From a checkpoint of a small multi-label audio tagger: 15200 steps.
Rows from block 4, named by matrix and row number. Each number is 128 + 32 x the weight over its row's rms, rounded and kept within 0 to 255. All counts start at 0. Numbers have three digits each. After the name is the row's rms in percent of the matrix's.
# conv: width-3 conv, dilation 3 (model.blocks.4.conv.weight, 256x256x3, standardized in use), inputs 64-127, a 3 kernel for each
conv.13 107:187192200000046128128128128128128128082108084128128128128128128128128128128128128128128145128128128202128128128128128090073080092081071128128128128128084128128128064054128128128128128210182176183171128128128128128128128128128128128128128128128128128128128128128128128128083128128128088071093128128078087128128128128128128128128128128128128128084082110036032055128128128128128128128128128128118128020076128128096081128128187128128085128128128104128128128128128081058095010023063128128128128128128128128128083082082128128128128128128090128091001128128164128128128128128128154128
conv.14 103:128128128128128069128128128135128128128128128072128079128087128128128128128128128128087065128128128076128128082128128128128128128128128128128128128038057128128128168128128116128128128128053128128128128128128128128128128128128128128128128063077128128128128128128178128138128128128128128128128128128128128128144128128074128128128128128128128128128128073128128128128128128128128128128128128128128128128128128128128093128128128128128128128128036128051033128128128128128128128177128128128128128128128128128128128128128128095085162159128128128128128128128128128128128128128032128128
conv.15 100:128091102128128128128128128198128104128128100128128168128128128128128128128128128128128128185128128128128109128057128128164167128128128128128128128128185128161128128128128128128041128128128128128081128128128128194208128175128128128128128128128128128128053078128128128184128128128128128078046128051128128174070088128175128128128063050128128186128128227173128128128128151128128128164128128128091097128128171128128048128128128128090080128128128128128128128128128128128128128128128128128128162128128128128128128128128128128128128128146128128128128128128128128128128172128128063097
conv.16 101:128128128128128128049032060128128194128128128128128128169128128077089128083086085128128128128076067128128128156128128128128128180128161128070128168149128128128128057128128128128128128128128128128128184181128128128128128128128065128128128128128158169163128128128144128128128128084128128128079128128088128128049128179171128128128128128128150128128167128128128128089128128128180128128182177128128099186187209164168177128128128128128127154128128128156158128128128128128128115128128128128128094022009061095069128128128128128178128128166073128128114106128128184128100128156128128128
conv.17 101:205182128128128128128128128128128108128128128128080066128128013128128128128128128128128128128128128128128128128128128128128128128128128209213128170195128128204191128128128128128128190128128128128128128128128128128128149128128226128128128128128100128128128128128128162128128128183128128197128128181068128128093051057128128128087128128128128128128128174128128128128128128128093128128062071128148128081128128097092089222207194173128128128128128128128128128128128164128143128074128128128128128128128128128128128128128128128128128128128128128128128128128162174178177128128128128128
conv.18 103:128160181128128128062060083191128128128128128128128128128128128128142128180128128100096067207195223128181164128128128128128128128128128107128128128128128128128128209210200128136128164172128128128128128128107166128128128128128128128089090070128128128086128128128128128128149128078197179128128128128198169128128128128128128128128128095128128128128128128100128128128128128128141128128128071202172128208128128128128128128128077206128128065128057128128064128128128128128128128128098128128069128128176128128128128128128107128128128128128128128128128128128128173128128128128128128128
conv.19 103:128128160128128178169128128128128128128128128128128128179128128128165185128128128128128128128128128128128128128128128128128128128128128128128128179164128077099128128128195128128128128128176128128128128128128036054057128169128128128174128054042128128128128128128128101081067064052128128128128128188128128128128128182128038128128128128128128128128128128166154182128128128128128185128164174195187202128128128128128128128128128128128128163175199128128169128128128177180188181188212172178195128128128128128128128128061128128128128128204128128170128102128167165182128128172128160190
conv.20 107:128176205128128128194206199128128128128128128113112128128128128178176174128128128128128128128128128128128128128128128128128128128166190128128128128128128001052040128128128128128128128128128209202184128128128128128128128176144128172168092076047128128128128128078128128128206194156128128128128128138128128128128128128128128128128128128128128128128082128193191183128128128162163160128128128128181194128128128128128128128128128128128128128186128179170172203190128128128128128178128128128158177128128128128128128128097128128190128185200059128128128128128194184193128168128199204207
conv.21 101:128128128128128128128163172128128128128128128128128128156150161128128128128128087128128128128128128128128128128128128128128128128128128073100099128128128128128128128128128128128128077081128128128128128128128128128178128128128128128128128128128128128128172172179128128128163128128227237251128128128128128128128128128072046128128128128128128128128128128128128054128128128128128128094102061128176171128054043168157164128128100128128128128128128128128128128128128128128128073128128128128128128128128128128128186182172128128128128128128128128128128128128128128128128128128128128204
conv.22 098:128128128128128128128128128128128178198128128128128128128128174178128128128128128128128080112128128128128128128128128128128128148128128128128128128128128128128128128128128081063034118128221193128128128128178180128085128128128128128128168128128086128128128128128105128154128128128128179182128128068128128128128037058169128128128120128128128159128128077184172177128128128128128128128128208128186198128128128128128128128128128128128128128128178128080067128128128128128128128128128128128210128128128128128128093128128128128128128128069128128128128128128177182206128128128128128128
conv.23 102:128128128128128128052030128128128128128128128128128128128128173166128167128194171128128168048092128000014000128128179128128128076109089128128114128089128128162196128128128172128128128128128128128128128128128128128128041068035128128128128128146073037072128128173055018011128128128119128128128128128102088110145128128128128128128128128128128128149128128113105128174180190128128128128128193073052078128128128128128128164164169128128128181128180128166128128128128170128157150161155128128128128128128106128128128066128128104059106069061128128128128128042128128128128128128125128050
conv.24 121:128128128128128128128128128128128128128128128128128128128128128128128128128095080128128128128128128128089039029025031128128128079128128128128128128128147128086128128128128128128128161128128128128128128128128128128128128128128128128128128128128128128128128128128128128128075103063128128128128128128180176186128128128128128128128160167128128128128128128186128128128128128081088073128128128128128128128128128128128128172175128128128128128128128128128128128128128103128128079082055128128128128128128128128128103105128066128128128128128131157155128128128128128148128128128195166128
conv.25 101:193128128083128128128128128128062052075109091128128128128128128068058105128128128128128169171128128128128128128071128128128128128128128128128128169182128128128128058000022128128128128128128179178191128128154128152187079082128190128128080128128128182174073128128199188174128128178128128128006011128128128104128128128085128128094128128128128128128128128128128128128067102029038128107095128103103084128128128128128169128128128195180128128128149128128128128128085128128128007070128128128128192128128107083088128128103128128128128128128101128128128128076128161128128092128128128189
conv.26 102:128128128128128128128199128128128128128173185100110128128128128128128142128128128128128128128128128128128128128128128050128128162128061128057039128128128128128128128128128128128128128100128191128128128128128128129128128128128054035055171128128128128128128085083186173128203128128165128128128128128093075128128128128167128128198128128128128128128128089059095128128128128128128128212218128128128128128128128169128184128128128128128128128128128128128128128128128022062090100089079128128128104117128128128128128128128128128128076081084090128128128128128128179178128159137128128088
conv.27 106:128023030128128128066072078128128128085076063128128128154170177128128061128128128207128128061128079128128128059128128128128128128128128044128128037035072128128128128101102090128128128128128197202128128128128190167184075083128128128090128128128128128075128128128164128185036128128184177128070061066156128128128128128128162168088128128093099128083128128004013041128128128128128128128128096128128110128128128128128128128028128128128128048043059128128128128128128081077128128128128128128128082128128075128089128128128128128128128103080128137128128128128085058128128128128067082057
conv.28 095:177181186128128128128128128128128128208128128128128128128128128128128128128128128165192128128128128173169180128128128128128057128128128098100128128128128128128128128183128168128128128128128128128128128128128128128128155156164128128172128128128128128096128128128128128089050022014128128128128128168188182201128128128128128128128128128128128128128128128128128128128128128128128177210185203191178174128128128128128128128128128182128128191173128128128128128128128128128128128201228128196128128128128128128128128128128128128128178175172128128128102076085192196214128128166128184186
conv.29 098:128128128128128128128128128128128128091081054128128128128128128075128084202181197098128093128128128128149163128128128128170076061128128128128128189128128000074048195194128128128128128128128187194173128128128128128038128128128128128128128128104128128128128128078208128215128128128128128128128128128128128128128128128103128086128128128175128128128128079128128128128128128128128128128128128128128128128128099128128204128128128128041060128128128128128128173155178128128128128128128128128128177156159128128114128128128128128128128128128089075046128128128215204205128185128128128226
conv.30 096:128128128128128181128102128128128128068128128068128128128128128128128128128029059097027087115077128128128128128128128128168162128128128128128128128128128128128152084128128128128128128128128089098128174175140128128128128128128180201188096128070128128185128128128128128212128128128166164218128128128100128128128174128169180232207164197126128128128128128128128128168179128128128128128128128128128128046054128071075128165204229128128189128128128128128128194224209128121128128128128128128128109063091128128128146128152128128128128128128179128128128128128128128128128128128128128128
conv.31 092:128128166128080128128128128128128128128128128128088128128181128128128128128128128128195217168165128128128182128128128128128196128128128128128128054128128128128128214185227128128193059054050184187128128128128128227128128128128128128128078128128128128128148168128182185192177195195128128128060128128128128128128128128128128191067031128128128128086128128128128128128128069198195178128128128215203201159128128084128128128128128128128090128128128128128128128128128169195196128128128128128128173178128128128128248235205128128183128128128128128128128128128128128128128128128128128190
conv.32 104:128128128182128180128128183128128215202225128128128128175197180128128128128128128128128128134128128128128128191172171128128202171128128128128128157194214217225171128128128201204128182189128128128128128128128196208186128128128197184161189188172128128128154190189128128128128128128159128128165188196128183128192187184199205128128168163128128128128128154128128085187128177128128191255234197128128128179165185128128128182195192167158128196194182128128128128128214168158147189171167192192186128128128128128128172193183128128187152147128214224223174207183159128128221190128128128128
conv.33 101:128128128128128128128128128128128128059085128104128128128128178128128128128128128128128128128128128076036065128128128128128128128044128128128128187164128151150128187169195128072128128128128173189174103078094128167128128128128128128128128128084179189128128128128165175128174180128217191128128128128128128128128128128062029061128128072128128128128128128216128128183128212086056128128128128128151128128128128128128128128128128128128128181195174128080073128128050167128128128128191128128128128128128128128128128128083128128128128128128128128093188128084172170176128128128128128128
conv.34 098:128128128079085068128128128128128128128089081128128128080068068163172128000000000128128128128128084128095128128128128128128091128092128128128128128128128128128128170128083128128128128128128128128128148128128070082128128128128080128128128128128128128128128128046128128128090128114128128128128128128128128128128128128128128128128128128128128128128128128128128090152162128128128128128128128128128128055128128128128128128128128128128128026000020128128200128128128128128128062048071128128093128128128128128128128096128128128128128128128128128128128128128128128128155128128066072128
conv.35 098:186128185128128128128176128128128128088086128152128128128128128128128128128128128085128128128128128177165168059073047128128128128128098128128152128077128165168128128128128174128139128128128128128128128128093158128128130128128128047128160128128128128128128128128128128084128128128183128128128128128128128075128080067128128052128128128128107128070077105128128128128128128128128128128128128128128104128128128128079063128086040049128080128075128128128060164128128128128128128128128128128128128128128128128087128128095128128128041010000191128128128128128128128128128128128192167173
conv.36 096:128128128128128128128128128084128050128128128128128128128128128035128128128128163128128063128128128128128128175128213128128128128073128128193128128211158100029068128182170128128128128128128128128128128128102128196128128128128128180128128075128069128030128128128128128046084195128128128128045101079128128128105128099128128128063128060128128128018128128128128128128128128128128128128128128154154128128233179128077028037128059128128096128192128078128128013075020143151128128128128128128128128128128128128085071128084128128128128128128128128128128141128198209169128128128128128128
conv.37 098:128128128193128128128128128128128128066102066061094128128128128128128128128128128165180170128128128048128128128128128128128170128128128153149128064070097025128128186166128128167180047023007128128128084128128072049030128128128128128128128128085128128078066097128057079054128128128128128128049036014181181128008019059128128128128128128079102123128128128128178128128128128128168167128128128128128128205128128128128128103128091128128000128128128128128128000036025038128128128128128128128128128128128128128128128128128079086098128079058128128128128128128128128128128128128117128128
conv.38 105:194128128184177175128128128128164175128128067128128128194223128128128153163171175128146128128128128128091128183174128128128128179128128183165128128128128061128128128128128128128128128128128101128100054032097128194177128082128184128128155178128128128128128128128128128128128128079074092066086076059128128075000000040196128128128128128128072128128128128128128128180180172037000051128128128128128128169180128128128128128062041128128120210216128128145197006012086128128128128069075128128128128167128128128066128128128128128145128128128128186190192175164128128128128128128128128128
conv.39 101:128183234162158173128128128128128128128128128128128186128128128128128128158128152128128128204128128172128128105128128128128128177166181128128173128128128094111094139141176098128128187170128128128128128128128128128128185128128178191203128195128128128128128128128155128128128155128159129149128128128172173165128128128128128128128128168204181128128169194168186212128128128216187128128128128192174128223222203128128128128128128128128128128128128128199174219217128159155173152128128194182173128128128167187128195128128128128128128128128128167196128128174217217185128187212128174128
conv.40 098:128128128128128128128128128080072090079070095128128128128128128071072067128128128128128128076074104128128128128128128128128173128128128128128128128128128128128128128128128128128193128128128128128198128128128159128191128128128128128170128128128128128128128128128198182128128128128059128128073054064128128128128128128128128128128128128128128128128128128168128128128128128128128128128151128128128128128128190128128159084128128050016055128128171128128128128128128165162188128128128128128128128128128128128128128128128128128128128128128128128128128128128128128128128128174128128128
conv.41 092:110128128182172128128128128128217128067048128128203151113128128074128128188128128084128128128128128128062169158128128081128128128071128128128026128128088076128128128128128197189128128128099128169163128128128101241128128128128128212128081128128128128128128128128128128082205228128128128128128128128064128128122128128128128216128216128128128128128128128182128128128128128177128128128128128128128128128175128128128128128205128128128064195172128209244128128128087181128066128128087128128091128128128128128128128128128128128128128128128128128128128128128192128128128203128128128185
conv.59 092:128128128128128128128128128128128128128128128128128128128128128128128128128128128128128096128128128128128128128128128128128128128128128128128128128128128128128128128128128128128086128247128218215227187173128174150128128094128155128128128128128128128128128128069128128128220204195128128128128073061128128128128128128128128128128128128128128128128098128128128128128128128128128128128128128068128128087128128128128128173128128128128128128128128176128128128128128128128128128092128128128128128128128128074090128128128128128128128128128128128128186128128128128128128128128128128046
conv.60 102:128128128177083128128128128178128208128128128128128128128106173128128128089128128128128128128128128128187095128128128159128128128197067128128165128128200128128049128096128172128128128128128162128128099128128218093056128128128196128165128128128128076128128128128128128175175102128128128128128085088186089049158030128128183016172074128128057128163128128128128128128074128128128128072128128128128128148068128128128128196128189128128128128128128219000163128128128128128128128128128128128192128128128163083128128094128128128128128128128128128085161128128075128128128074128128159128
conv.61 099:128128128076042077179188198073128128128061062083128128128128128128128178128128128053128128128128128128128042140128128128128128128128128128128205128065056128076043013010026128128128128128128203195177128128128138128128117117128128128178151128128128128128128128128128128128118102077128128128128128194128128128128128128128182128128128128128128128027128049065128128128128128128128128128128128069128128167128169128128128128128151128128128128128154128128128128128128099128128128128128128128128128128128066128053071043054128128128128128128128056017020024128128128180126128128128153149
conv.62 097:092128128128128033128128128128128128184128162128128128041128128128128128128174184060128128128128128128128128156179170128226182128128182128128128128128128128128128128128128248190128128128083128128128128128128128171128128128128128161128128128128128128128156128128128128128032128077175128128128128128211196174109128071128128128128128128128184128128128128128128128128128128128128128128128128128128128220228184128128128128128128075069013128128086128128107083128084182166172128128128128128128128128128128128128128128128083128128128128128064128128128128128178128128128184128128128128
conv.63 103:128190173175128128186174128218185207056117097128128209128128128128109128128128128128128128193128128128128007128128128128128187100185128199177128128128128128128128128170170213128128128128128128128128178182128128225202196128128219218128137128128128128128176183128128179208193190171128128128154128128128128178128128166128128128189128128197151128128128128185153128128128128217128128128128033128128091128128128128128128200194128128128128128128128200154128128128128128128128128128040128128128183162128128128128128184128128128128128128182128128128128128158128128071207192182128128128